A small self-supervised audio encoder (BEST-RQ), trained from scratch.
Model: 4.64M parameters, mfcc input, depths [10].
Training: 40000 steps, batches of 64.
Data: trained on chords played on synthesised instruments, 52083 training examples, 49.2 epochs.
Rows from block 2, named by matrix and row number. Each number is 128 + 32 x the weight over its row's rms, rounded and kept within 0 to 255. All counts start at 0. Numbers have three digits each. After the name is the row's rms in percent of the matrix's.
# conv: width-5 conv, dilation 2 (model.blocks.2.conv.weight, 384x384x5), inputs 272-287, a 5 kernel for each
conv.106 101:136136160105123130127113133108068176192093120110120142127124125113190129125110098090099124056087068041051108124078082116140118152135089090055057123093079135163150125116110136124101095125052120109093050092118097112134146111081159095100146123
conv.107 099:121141102116186154096057106106145121120093091148162160092097120131091150077104093105132077124175099127124109083072088084052095119111151075091144110097147113065113088117157128108069102131136126124142102166146150121082091109090106124141137108
conv.108 102:153128059093108158150083148108120119052139152157144095098094148128129120103165155145177144161153185092121149088101111126161131101113123145116055125124104029059041089187108132134125117125099134133156099020112132105117093091110156105163132139
conv.109 098:128166083157136106070101125097097148027138110133133156090138143156113087127152136171129130113160079150100098150168167119136138118159186100151118134102153200109160122113132108156100104154089058083124049027068131135189136134120208097110124156
conv.110 100:146078078132156124107131120133144087103140147077129078139140061135067117147036074066128102100120105118111105099073053139118158150151096131149156110116149059000057133062137140120130150060047073155128129092107071124148121109145163180103130097
conv.111 098:052101091156082080142120138124164157130121091138112112124149151095122073132156159170176198188224150119144143111134080120145189144150113063151146091114120158126108082146099152114100121132123107148085152130079087206131137090177107132081121095
conv.112 101:148104131057106066085139140131120104083102133098168152120100179126098072152132137136129122082088112136136116113130192181157203187155145126114133149086115104133172158131070030114153122153133132144109131166137083149043073107121149137090133146
conv.113 100:175131123154075108118104116129081083128164148132161112113134129088151108139142146163137128103060132138081149123172100157092081034112109113068111139122100103086105140119107149091118125068131125159126120082117107099100150119122104108125128106
conv.114 102:130144110106107136146126148149110062067171142130130087165119134104102113142173156167151150168169167119144137125122086164139105110146150144134000113100132099078146190133123140093141187140055194155154121021109125137087101092153098143144137121
conv.115 100:097089151157145065121155129122144114148056119121078189134157133173211153151119140225200182147136121160125147125115120137123115104118087174176105088083073080085123159154122181096140175156107096095163125069109118095107082098127108109115120114
conv.116 100:137123136102201131135130146127127129075085130104159212151102133141112147100172163142117146132087174123091062132101097085119129142114085131118097145124114146139136114151178132149128112224081133105157066104091128086133112140106104080113123115
conv.117 099:103118119118086162119105123147130122066126045122159142159135132094164085136152112084127142135137173106130083062143098094120113138102086138122127144156071055094096085195098188102109096097148159167123108112059081145154166096148158114136088137
conv.118 098:164068101102139127127172112142118128121168135117109168101116076135111122128090132131115151079088100137094137125137044152149148122172103133153118095122130140057177112074131164092104135146117148097135104103099079118149125158110123117100109114
conv.119 102:072093134130083096117079162134084068115153109095127153142147142108125173143122112104078101150161145090147111166121107142113109101158111131065086122160169144136151117114137134171149085084055108122168118126140121152083087128137126096143182159
conv.120 101:098146082173160100142118086130153026086154119135163065189133108153124109153118122082093118147124128097138126095119085120118128110135146097146101108111109180138186150126130141086085112146126117145119124040140144146108124148123137167131125114
conv.121 098:182146131135125136135129172148107132098255141126166145143136129145118166063165190179172160077032070090128097104144143157128122136094093133071106079122100114122167135149161111170030175113115172141143111139117103093103131181175130133097109158
conv.122 100:192207131142145173172048057075136055130103124109127102100138051098145126147047074148170144081064111103169099089142145174103074087123130196164149117107109093147177160052058168149157124145129136124164134149130117065092166118135128126162168144
conv.123 101:108044000036087123133118142141153117142105131142108121122128155103112152133084110108091087150128151138181141122118136137134122089126136087078111118120113099098089134152121130153163112074071093084184160133127137125104105129115131109105109055
conv.124 098:166078081080113069080130111063145162112158162090152156103084128134219150096140118106091093112124140124136115083169101146157157132132133083184134143109157120070099186129106161121094119111120151119148161073113156130147119077092101094120072096
conv.125 101:147141100139117164126082129146096046102155088123111137092152111099175109149134132140068124100060056032087122091146056079122108119149087156135094132100087074058099124067064170119133127059133148152141180103119089121101121117124138103136147132
conv.126 099:150168126142179123151051120139097094116132175100122155148103104153063201147073087116102086142117105157168137147140128119177135122118157156121149158154127106137156101086150114188085138150094122142184167186154135094113150173106138088072160170
conv.127 098:162142116115148124133135093074122183095096128117175101110095163151095129132125125122099100095149171131101143129116156160142127141142147060041156125093110124119159127169157080137103128123128099138083052139145177123106086118091147112166166127
conv.128 100:132126095142150103107067092061142149096046112163126138132120128163169118108147155168146116176173136144126131110157111106083081130137127108067101136112157085127078110139190140126088155107177074115098059171125121139154143067150144135104104107
conv.129 102:163124165133126103086066080092149117150123114141109131094097114091171135103123118137129134132080151122107145190136107167111139090113135097096107153147172166141098169124107182112088077061127120117136120119145158152107142109088044041110106047
conv.130 101:081084138183194162179119086060114098116086073151187139082108145136110118150034082128146157147081076097162116042196119114129141121136131101126077144060109123082143142126123178134140136099122125083091060085169153126110158091094115159139165142
conv.131 100:158171088100087168127132160133119123103116094090127123125142043153142100087147172113088114095088092079061134041129149137099111118124127108113095121067052077116130100053121112102100149111079154128049118073100133071087159138144165157123122110
conv.132 101:148181132062130085078124139139152102130122103111103116123164135123095075100109075074133130161153115118153109125118104104108061100066048095098178161171100090108109125085106119097124142097141110141101071106111080139098139137138143126171136134
conv.133 099:136068085087148121094074091078141163174072128086116200140129108126167112084058010047067073104136099072148128147130133146112095104125146024044056119135141168171124164132149154099104073113084065099052069110106135146146162115091191097089101169
conv.134 102:119160164124137113103111138169112101133139139097100093096122127133151124176155152143135131150120133122146075049033044068114122093146133061116124105118105055026096100073052143145141138100033096116105138131112100102094100098094114119162142117
conv.135 100:104087079132152145136162152179082078113115122192149112135163125114110099134147160166147158134099124119161090095089133151147132175166151068119128103091094079064078100096128135124141101133095114144060103114089085126122108127152137095120130092
conv.136 102:158092123176128115130099113061122159113125097162072164039194138185070133144135157120079085199152093119161113157185117128161143142130126105145119062126154169175121121149140095142148095171142109105165133122130166114152096119141151088097161161
conv.137 101:112157151126139151193156151124156128128083105164102047089121093089128178174137116124157122110149080115127117119104142149123117142127096099139126152153124142087149118133102145153144105178171131093113152117144128078106099161152144147181151138
conv.138 099:138167173120160155086067145120145164134103121141142166093145144126109122120116133130153146085100104112110095139167091098133124184161111149107092108116147125208113153152196133171089076156157145109107068199081084144115127063143138139088140194
conv.139 097:091086105191162144170132144150127097190128106099111130136133117113184185143125141122136126091131086169112114155120144104135088061130157117082132123168171176167152177107117175110118089124145123150152087098096126140121155203122137105104110138
conv.140 099:157104140124148139127165134108124196183083115123071131136133102136083130106148163184187172082143157162203129171093190133125100168095084063092078112094147096135106160131134083113116100145118105103083118192142080141156001150146137101140103138
conv.141 102:115097078111093189170121162150159070092123132145070125135130155069127139121101113097100111172130141153160080091074029107170144086161125113119095121095100080102068146176133132138124168108131145163152180077134142118117159155084147106097159094
conv.142 099:117093158139113108090155120096096132119096106147125142122090163109115152123100130151128119096101094131027103130090142146116091130107192130088173104128139075134123098113126136127098162096189179201118123149101104134125092143102071124135056133
conv.143 103:206156150059114122057054127047141130118121156094115133118113108118161111113069079084098103066100126101155140125086123131141117133150152111103141168129154134108073109093163154081137161101122144121142121134163116126107134132105120121171110107
conv.144 102:179152096096065139126153158164128100174175164162095100064101100136147141116173190124165192132131131048100129118084073123127120152133116115036110109088104081170151103097141146122131174098161186192104073138109064129106161092104113118083131104
conv.145 100:110113166099083089050088110080090122127140098136136145170138125095160181147085096066085088107050067136143102154134172171152158080127134103058123132105162147161141179154118104131121156057073082093111049118107111128087126178125137142124117084
conv.146 099:129079133146091077098152113118155143093050137098150085100166143129157107129071104167109100121093081122082138099134090121140155113146131183165121116133152116126059192126074149130131090164127078096130149155114108110121130089136110169120174149
conv.147 103:158119138095145139166097121106097105148121130149114196084106109154110110126098119160121089064112060137133094134098143132097115114092104157202148058146124083109122151095152061111090109200134118124158111103054124068120130156097131109041114143
conv.148 101:142111138114095144113107092135158121134080129109079112105118105157056178122117148120117141114143011150098118112067029098105133124083163102108177091112138074073140109132129099139115144108131062098127109161085111135133092145141137099095111122
conv.149 099:105084107072083162138128127143131133161191133191136120150142157129125176142166173143156172134138142113151108152129162146151144131126112091012100080099123130125156083124170148200159156159168141119137091116126151123123101147135095110088058068
conv.150 097:144133127138113131115197091095138138077127111141152126200097160140089180170165149160117141130142110152100142141117129183106129128166144142108093135124120190129226111154151093145112117138111089096137132142139135124167070163129103139171132139
conv.151 101:126104123082181161148186161116171158123130099134134131110120072146135093112148144137142122110135151129172107107120096145151142158098059098098056112123130124161165125106168137137102115084156141112151128110140165080102097090110147146131058128
conv.152 100:148158067122180132128116128153124073083182130082124104168142090164120089109096090074121114124161127150122124093150085129150145110116143137156144115109090151114126125114116164119096129092061133137135178150107143108068156069185108176144145114
conv.153 098:068091149140148134129055122121153085092112121132077102177166163124166117164119079063129146135144150188172131123093094125118143035119142140124202130110109164126148165166083172127164116124143117155134132174115121115086111175135164128181072106
conv.154 098:159137185129111043032045066053102149121139169094156193125087113139229110128084118106049068120118155140166111139170164190125162136142144116045065155114153144108129149112118150116142050103043109088148123095188157120102129110118173119138122144
conv.155 099:182103131093121080139173115078093109122117157100117147112115094100200093129140142107122118088108153156140110090140101114140086151125100113075150129117130120083106099091155184105143153104178140168201143150177160097130144119114066076139076075
conv.156 100:152139115146159114091224107109103178112187096105143082163095106130048142124090068086140117129123127058144148105129092165133148198175070132116127133119120156128144153138146110103104128098128124130121098149153100117158099169135156161129078119
conv.157 100:121109113160113174179129131156149118093104078122124125110101137184167133053119127103084090149081087204117126139123111108187157142139185141127057123128174185126127161146121116133086091147117113134170136067098172091075130136098107108111090134
conv.158 099:092132138179113132107123138104133088105211137131155149157094142154137114120144184183141147107013137060134142116227145175071119136095051125161096115165080142082177110181103189095104117145096122095109117077122130124092118160140084077048073105
conv.159 102:185102151087094089126128133133100118057093150125177132127148133109125146142142163162172145086035172137039154103078125146106110069110122119139074151110036033098138122121101148151119134125082143118102124077076097126129106168123068114150132075
conv.160 100:188165080140182067081094156118151156113118114130071172126161068206055116123105081096136157167118109124173117113096143133126127142113132079146138070142116109084127130073171103148112088120067063105107133118157095114173075098118074060035121135
conv.161 101:139135114082097131124077133135154151133152144119118155108118159199111128108142183132143163162184153023109125111085115139169160157165110109056067130120122114144098089157177095109141118113103078116092050134149101126130131101126138123103119159
conv.162 099:119160122119139156069114137149091123094148123104137132148133105107086167126151120152168206080112145174168084117153224134126128142095103175120117105132078119192147132084179121169072143116101157149146142172136113149158093118091153116149107133
conv.163 101:152114080103134124140139134115087126102073110147146089123148070178163112103133091104128171092126050076055079005113082084096109105136124070084120136085100170045057113118128149096095042125132116098074083038102110106180112044125127075052108111
conv.164 100:123106096128125101092094118159153123087168165113081086159126122132127131167105104129123170075072101122199112119144108155151112156095131126099085134105124175087161174107119166158164110073146142157131071098131125119136144151117132129133089127
conv.165 101:153193129173152136073080080050125118035096125126171088097134112128092122105148123147152182131129061092053140108155157143107090102115140050103147128095153217123170129138105109137107066088071071076057078037072093112161129143127162042099118128
conv.166 100:102146136128070167121086137081083144100203124119101159096109102130119124137083132160136104099066102067103119146149161148109137125118092122117091104127147123138129148133167107115087117095120145097158134090148120128116130147133127141043045088
conv.167 101:114115151123138089083185149080126124089045101122114131135135083171134141130083120106127139088082039149102123102099006075166168099100149133137189150112149110097087112052132118086115160143187070090124114066102101132147107120108141171117033118
conv.168 101:114134153109155094120021113139128130095148128165117107112129174162141134119135144123152153168121160113159150177157111154152131132129140097069033125145144141151129170143144137120146131089070158156126119132128151166093089100103088107147159195
conv.169 102:152120054044097100130150134107120120132122144132131102123106102112139129094204174168163136126113060083108136074154116128101057129106120042021124118126160091095091128145133110125095083092153128113077010090074144105145165091107138076106096089
conv.170 099:152163185174100092104123149149112105104153154081128105191137076128140117146099158121133148095078138114110078122177054165112112095135140149136167133109101143166167127106115160087157084123132166111128113196150111064027209127150105215101044102
conv.171 101:107134180134117106101099111141145130122108092141124206121104135141129129127126074091148153174153138136155110128133132125135149167155151085069116105130150125137160163118122151168168136132136142185081076127140173091140136138109172134150142134
conv.172 102:107070074084170099155142120129155031110110105126098094142138140130123132113112134132126112127067114151176091078129168122128113135103133144226170050127095075079122124130100150147118144130093111106182189136089153119054134098124114068072116093
conv.173 100:099165171207113156086070132143147087100141135138094067185160109130092159176136142117106142168171124143110121077135148132128089133125157107092164097074161141165121114125112161121180124102094081131087099123135106165149102060143156123184137129
conv.174 099:147138183181114126127147125112153085111172140125103153124133112123114121140103152128154137136097055109136095121191060170106133116170125137159179116131166209152166100125058152100117127114159159126129152099127145151097114093176155164132143110
conv.175 100:160134124082210133121164110110118184063151086128140149077112158169136114100163153119140139136110158094133155149121103143145130128105099118080119131150110127111156120149097077132143095108130179103135173173178080137114071149117128107037103142
conv.176 101:097147146142182174124084093069101121070120151176110092073129082120074080154092085092154166152160109065102101074170166175121106105115122145105155126038108146106103107090094109111135060138131134121120077082111157140127175086134108109106157103
conv.177 100:093122146183125067121093101090120091132142117123138121132109137104126107123114138112113123118124115164101137159192190143126107107160166139143126149137155196170186187098111148069082105172217174138158114029127134149106174167121148170150122125
conv.178 100:151156137148130105106114126110128167104072080181176210108074152147087034076101064107117144121121120127164091050151152197127120119142178126109110140114106190153140089131143095069118098154118116140096136141148114124105166127147080107115119127
conv.179 100:089088130120075086114133118085135120080103131165161179101120155130139098142149141113125125135159172132087106046072092133131136136164131118167093159113047025036001080174135143120133115199160149145148071046136130156113153100137119153130122073
conv.180 100:119119207135072114170175144116125128113146132111162088144113129148126163111181153117096096181157138140092193177147071089144147124108098096128118179130135203145162121153120130143104142156131079050120160160203132129145132138083128144189173145
conv.181 099:149167175170198151152170093071130136155076117147142133090113129104119112162127096083133110137122173187176158017126102117120112129096096091088110133074092152122090104091116162145101109146157078124128063132151126171130185164154103170188146114